{"arch": "perceiver", "dataset": "rendered scenes of toy objects such as cars, trees, mugs and chairs", "cutout": 0.4, "norm_position": "pre", "fused_qkv": true, "bias": "all", "projector_hidden": 512, "projector_out": 512, "muon_scale": "original", "adamw_lr_other_params": 0.0017, "max_grad_norm": 1.0, "epochs": 7.4, "lr_schedule": "step", "adamw_weight_decay_other_params": 0.05}
Rows from block 4, named by matrix and row number. Rows with one number belong to one attention dimension. Each number is 500 + 40 x the weight over its row's rms, rounded and kept within 0 to 999. All counts start at 0. Numbers have three digits each. After the name is the row's rms in percent of the matrix's.
# v: attention query, key and value (stacked) (model.blocks.4.attn.qkv.weight, 480x160, the v third), inputs 0-53
# proj: attention output (model.blocks.4.attn.proj.weight, 160x160, transposed), outputs 0-53
v.51 100:446531555479460495511523424437513460555481513524514455442469483477522469458457479533464495463522532487454473536520501548444482614496523484528484587459475541503494
proj.51 095:534495497491485575507483512552498510538505558506447580528545413484548532551541425446515526496561491479547436421529524529503571471464585528494499520488524515516453
v.52 091:536468465589559522474520502519414495470441507511464571499482522523534542544535507538474528447542533564535559523490617460435547522492483468505473503470419496508486
proj.52 095:520538538498496509468476486480568565452500456523530461493558543427523534414465537470526516540486475496564510469459450442516444561567423519428508511484513490484463
v.53 098:540530456538520482491491506551447535528526493508497528497505502526483518461578470533456539466452539526517518554569464478489462463503520485494541549407543484565515
proj.53 106:477520431519472541554539535543486462490508546500441495509508564524463500456520487467477497563597516491492581477533497474459458445485492474534504484515516470454499
v.54 108:507414516507506513448562485466453501505473498523525424496539467487508474513495513496514596503471506443517569504481566538431476443514505443482415481441449467507467
proj.54 119:494573455471459522468405530529528515531562479507416515507535672531503519415470505468524502497538503489479480468513474391504538542506493496463503496485533512573493
v.55 095:514420490521476427504504445499490431547541485446556442476494522483498479543510559481486549455604457476409451549518493518484526468512500478455499457514497576481576
proj.55 102:537522554480506593538511534497511531527547471521480506545503466556504508410488475526486483447392526524564432409543508410507522552510545496484514533477429490569466
v.56 092:585568550508538472504542413541515528487559486481502515524540460410486461456547526518476565537419472529522470542518515558533528454462473435498445461478441500550593
proj.56 103:484486444504501472513515565488471451650520520514512503490510561592501526462531526471510485511533503474532568465496532472491506511506502477496530460500540543453501
v.57 094:508437477454499511579469419526505588531472552520469477546540441469469502547513478491499566453471475540440474592457471551496484399494509499481571471511496522441550
proj.57 097:465490436513534450459569572573501350525539468459488522422441566482525496469487502534463512512457519562507513490486448490494455450496505543524472521501530514487483
v.58 086:447536460490508498458521565530432530484512492484431547494437452441496482475512532536452567541478572534599493436488521401538506414504520465478534471496488506544555
proj.58 090:493469547515548510474566497558455478468490472508548416472487500562518456431486464500481507534480489541505579546514503444467444508502408480454510541485512517434502
v.59 115:406427496440411492565538502482481557490517456463490500488542484457472496464473484467458507525390458479460464492507486559549521540479515478492527449527553502481535
proj.59 124:480521505491516452431513481472518483584479508502512585444464512565510509603509522555521506453549512514482470555491521542499533405513469506545488540493406503460493
v.60 099:436533488514515544512505505507517549488506549593489535504541511551441456475572490467535505517437478497542585509455513417577461515464467457516528493503460585543509
proj.60 097:500475477516489427449476493490504517471525526497441427496470547551486430499522470453506503506518502503493426552523494496524472475506463539554476475541526521411459
v.61 099:476438528548473445559479584528436559505494466464499457404470513500498529480548552467470517578476484481474496504511432559449489497486488474522501508503548512428509
proj.61 100:507594508496469588449475457555498458497515496522555518520503569516512469502536519549513516496538467468518495438495492437543493462499433530485457521497414468575476
v.62 112:436450517434415480499549506424487558458457491545462485535536444468519494472436470489485534486402543476490486516531488556426514533511535575508492523515479494485512
proj.62 118:522493508497519409475498503493499475636530533497527505455469618452500514554490516491468530518550489520524515541478501514511479467505536493512469531500483501505498
v.63 111:507501593503477514484436484501491524519426437488516595527471516561501563500487518559489493523478503500461575474476498445480542416487461488485533532485515456499459
proj.63 117:498542433497494479492514485546499515455458547513491610537493447460507553542506556463530512506543512515470510469519462590511527485502449496538476451495539515520485
v.64 105:566514418506489515500461522575429513500505571482535545557506491460540562452503529513488487544459542537543521463496476534414516514536492462501432516520495540546515
proj.64 117:493476552501498499578468403463511585523534518523480439460458448473499549553445505454537496420507482454535494482523491497503511537486521522461486493485642495528484
v.65 094:504511443558427551462552426476452457493545534470446462513495485586513526517477518472503527504515498462548455498439390515590517546507464503517488487456446499502484
proj.65 100:534519428457501419493544488505512531521426524484552482501509448482497517459434499415431494479486509526489410507489581513494472428531491478438496483536568538454503
v.66 106:474537544508464459483418516458507403503517503588520501544529394472510537516497567489536486532526540468550523528545477468495470566519535494529549506441512553453525
proj.66 109:445540543499504471479513493485470612567378485490462535484488500470481547526557455545492524434535493500462501562471542446486503485476443443501482528468603461541485
v.67 092:537570478471515549557545491563480557432508466443510521490455475501466509400544466542469585458483439515516494457553530563464488530465544491426432484512509552582505
proj.67 090:556398408487468524562526482475505458478584525474486488497482540540533497522461522482463538527531499562503383453495539545482583488529438442511488426447481527508522
v.68 090:547451459571415546503471469478510471514514539538533547535466521516569543508465518482465530494436497484484583492481459513542485515521469503523499483517399459509437
proj.68 089:499528517493473462525480420432497575491469489512554422456495415541518500494470499512497465426463501477502466512516514525545588543497526555480507464492500473453504
v.69 106:471457529534451494492514450589473498497561524496482493511533467492475513533466482477543460473470545460531450441521453493503498454496509505500451475496512541471521
proj.69 113:537580461494509480486413391456486508539469521514507478458490462501501541547520537434511512427460499532478466522485504569495457540483569436431506496502574521539499
v.70 109:504542495540520516490497466482494429454495499474417570470566510520509469507501454468513538543566505460576528435481507457540420439465567489501523442406459502499491
proj.70 112:512485435472455443500501548532490410437452527512471457561522542505499397532537533509523479490510445455545447561536458551497479575486432470490487443457501494494486
v.71 101:596452437447503527515541480511468557499538525501494491495502547445475506476562559441494476482467512493421488473524500511474506482490540490460495539551467487494557
proj.71 104:535508580489526508562492476488499497498582530498499480488471497505534564472466523490527543546494490444510486451518483538469502536523538548527495507472556501479514
v.72 087:499473524525527483426483504556484534459510568430548441535495498542510456503472459591524498494469493534530485556493548490438535527484496444523432607493489547548527
proj.72 087:523470542531517543553482468524482571535513520459470548505550521449453449528491545474489491469586508527463497464526454514506553487491531538460522587497580499542480
v.73 092:540492464473508501507499487436515499570532488458448500557403456526469546529459536456476527482548491499467476470509530422512406509478525620478515500453521408542532
proj.73 097:495524488510524525518567634496488511488474480472474573567589509495499518487538525563496517529493479508579473489449518500539568473494502431490514435463439464469505
v.74 094:495507520503461454497464534423540517513550564514546508566409465482436590548441455474484537539467472502561444545457499430451540505557504520510422486486501504550475
proj.74 103:509559503501566520530538506511530567597456487494519516419585421424472533523488566477502496470544502450464530534527505553505448506498480428445531508467628495458498
v.75 095:484536523479463459531470518548513576494511538513587402514489464562483431547481484494479466565468464486488543525482488540511556545454562478450473568530488458465479
proj.75 098:483482491469515526489511450521508482507521484494480528522494459489516434504486517473514514406530487515482464465540543478512499533510541461555514547496492480504464
v.76 099:518472431535519470427513491475503487503538525486531558521434510483494547501532515417575510497478512473537470544497531428444472484458524498497523534420492506460566
proj.76 094:537539502510518559545509499473467602539443480501524492492541490455479501503534536503470523498553511487493435532491503450475534506487467586477497399525560466423473
v.77 081:503549527507508450535519492494514587442572471462523522435561490526502482476541523534499491534487517554456503516538552489459511492473495497537490523541553614472464
proj.77 079:499510521522512556412427518494531501482470506483494423549509542496515548509517409544499525448531491593496533439470478453460531591494491463527456545493424445548533
v.78 115:544542502550544459527519469543492502480503429498491566504592554506455528394540498460495484544420478558582475484497466432486460432434573501506496502505482509429527
proj.78 117:508420507511517494461477455476511501443523505490441470547461550530497496517481480487521503478534485428530429495531462520496518542485395486456482521482598490535496
v.79 095:514540548508512474547514486479494477526515545470441540504543497540488448573504522478507497520592445447491419506510434465530465490500531570523548510434565463476500
proj.79 098:507516472472520478402513582510479453480410474492479472537501531511507518529517506480473496467530499500516439469487413485509438435512508472455478516479500482542516
v.80 108:504572437504539479487532536516478486523439504473516552490567551538518535516488485501411551439478495534534535470530522554446494531570497467501475468436478577465419
proj.80 104:511410380494514538515459528539495443439457545474458488468488467492511503510416485504534543529524503439499484500482485539484524559460388533527505399489582503585494
v.81 080:520494504533462548489485487487483496513492474528471466487459509532500581519542543419535458548557456469508496464479471557564520426499522576506562482498535472571504
proj.81 086:508510549478518401500521508469500453512563512477461505444521491538501491445497567495495457504489502474478528542477547549506518568494482487504551461519509537441498
v.82 087:432498528521489474467549481512467505519523452527567442526453423541436578558494535484523457493551493511548447501508417468500425539472489495548510559489461474541551
proj.82 089:457534503501461492548515534503485501563414488454488573531563513455483513461528515514498513503511499511529469505488588441510527416505482491413542551520588507462476
v.83 098:547468483509505512487441479470452480505520439549457556491456521488501556491535576486463499431524491482458496449464558475537466502509491479527500478492444468520479
proj.83 101:509525479498517445517539468557467489458453512496536460480549469493500517477471503538516505493484476506496469520523446583480516516508525556513508526480506502470499
v.84 107:423465546514502523537461518552449535505482501501482477441468478466513467530451450427460536438486585492488539453495532460496521506537468498457435438546544508464495
proj.84 104:526567411516495516440585510460462457554529497490444458478592476488474507507539482518484511522428490500516498471519624498489463476468536419527496503457500503523495
v.85 090:500465465508513475518509436482458518459474441540484472474561571440486511548493533503483498434518548476463513515556424496462425492519506442575530483434461529479520
proj.85 101:514520567496485477512537551492503434518405485507521487565531491445530543476510401576481509558508508506461472552484550512538521473478506566506522597498531532502503
v.86 097:494475497551464526497472473505511481470508464503552525532487578496454417541432533515514522517525491529442442471481493553493468470416476461543525526520431594573448
proj.86 088:520488563512458448536421471507484465502484487486577437496510564488545485458509554524470508530561498519551539500512440490497473480502538566500482505456514530465508
v.87 110:536525433544499518467608454582442476498438527523483534452545450464463522517471424479512526403476464516523517422507526530514470495531557442491517417523485458470451
proj.87 107:477471423476486483510459561478483479468508443501502441498505512566483462542442461451526509535538498559543362477498578587497521461536509491472516432484515493506492
v.88 103:506545521493535447544548600611474587452548495435592594529486488505506479462524456534440544472450514463487459481543521512436447470497507477522494546535505484527506
proj.88 114:484472446526486578434477449547528472546521501503521424553572505520505434523476530507500518557502491491513412373500495421507548529472471567458504574536568522482516
v.89 097:547483452541420464451577521425505459483500536513511495489496484506532525588487526500466469476494462467473554415537485494539454457525505540483535472433461530470438
proj.89 091:540523488516526469462388481546520447488427513508497515446575437562483510486463494525478476500481468524437466503473490609489519578496484509524527546482489500462505
v.90 112:489567547468547532538544542543450524524470494504477473468457442431494511513551502516488496467469495402547491505488416470485512558516518521497495511512491397489506
proj.90 103:489460394497501512458619502470493476551519503506539478514524482507493524499475525448509489501526493461492418489532558445483490414494475550431513521528525545473483
v.91 096:444458542469500469461506533446477505520427535499518523526552481523499449459483467484526505460436468470543571477572453497471482494592559495479490511482538447436573
proj.91 112:435531499511493509528492472479490506502533508501469518523416441482502457575578482461525510502433480478460444542461578470510525457477484465587487562487465512560542
v.92 087:467424514476488465449478545516542499510568515446528503438420514511565450429523563513517532507506562477467536532498619499610524504508509514483491479559520504476543
proj.92 088:530560490504490501469491402474483565456564465508486541460536500525469458463534549494417509515436539509485521419536498458470568554553514475554496483476407464519478
v.93 096:560585492532532504568522480548559550474477458510426478522437461472496491424496466502495521538411493525506483471464490523513538446464487567400523506532465484523456
proj.93 097:483413511487484499415483512540500489499657468507500487466505558637493443486478556464511500504532478444538474499521444602467541523494480458472530486487496449466512
v.94 098:450533486494533468508472479550558543475499442475492462516433512480447435545418451502552501576532484547459496547491495452488495501430531527455506467482481537529471
proj.94 102:486530514478488598478522621476514425547483474511503553506552557490489430502548545588492496516527485511460558515523426470456447491534505501479532423504406512448477
v.95 086:514488517448510527531478605564520484557513517473479556484510503473501475425469490417489489536430527492437512468496512441528522485569559508471497506589494459491508
proj.95 085:485578484487493573416539508443526533582575444495487508454487483495500504550501569543511522558436526454478490403497485474490437498528486462502474479472531501483507
v.96 076:447441475514485485470478465538468512496510470438406501494584493499490537482563475548515424551405474469490479573511518574532493548461478464543409569516542483541526
proj.96 082:513514530490521477416516481509500570562468462539583551521462519449522548501440495446507506450410502554538449500473485517465517381495590459476534527578489492478516
v.97 112:530414490514483456476534555499441462459576513524503460444529496429482509494488561486545560464653454513435454522460559500509463440540404463556458506508523492544536
proj.97 111:492435473510514623528415507468475404493509476495527483505501506518525497502551446539527467549569527486524481513499507532491493558467452443424474475548452514444493
v.98 096:572437506515581467524434560548509536478476460492428575539530525521536523473456524451483431463392531449466492550550465558574513542467575468490391493525490540545512
proj.98 108:537511553475470494485584464497470587564499505512480496479429506504524512441521488475548523494410529465509513500505471478509503362557554529462512450491428502463516
v.99 089:458451492460480537483474550553505589457491473469466524510573561521503472402526490497498452493536483533430543541521366546541469487518456505478500550479484552501520
proj.99 082:484458526451521573441550486430511473558507505487465466476424413495529490536544482522471502537398525481450423516454490532488537480498505524427488572526515471492485
v.100 091:485493545534520518517489528499488514487420499562539560486413476444565533442504563468474471538445552455523556513494509534412467449534577520524479448469427439462493
proj.100 087:491523378518501480483525509538480580471493485496434540503572508464512524509506498457537488447520470557515559459542489514498526652491471537530472447489536458556479
v.101 090:451571541503552568491466482483512579477468490457506539498494495510539547492514533500468517526337514518578516552558551434435504474540502453535560460491464565497426
proj.101 090:498589588497521464520505594569497534518430513490532521581481500495513545534447435438471499457484506529571497465525490533420460468479523545535559513535487458530477
v.102 090:484447472505487464464496479537508579470478428509522522573573452500522487473518526520483505485476461528523500459475467541531516521536549446508465514453501531425534
proj.102 081:491589582502479516546521501545492576547452483476497491481522582452486490547539490501516523531431505553508488476515495536547472486468540484475477505444468504462465
v.103 098:597470500492558463537528591510542538561454456437513571514493488497519522428510493481504544524447587442482511546540545472481472442579502450487479420522470532535479
proj.103 095:517553503480518469527537491484538538458536525456532548541449528459473556470455452515489478404438468489474487512470456450507464431464517551494458483567401469471531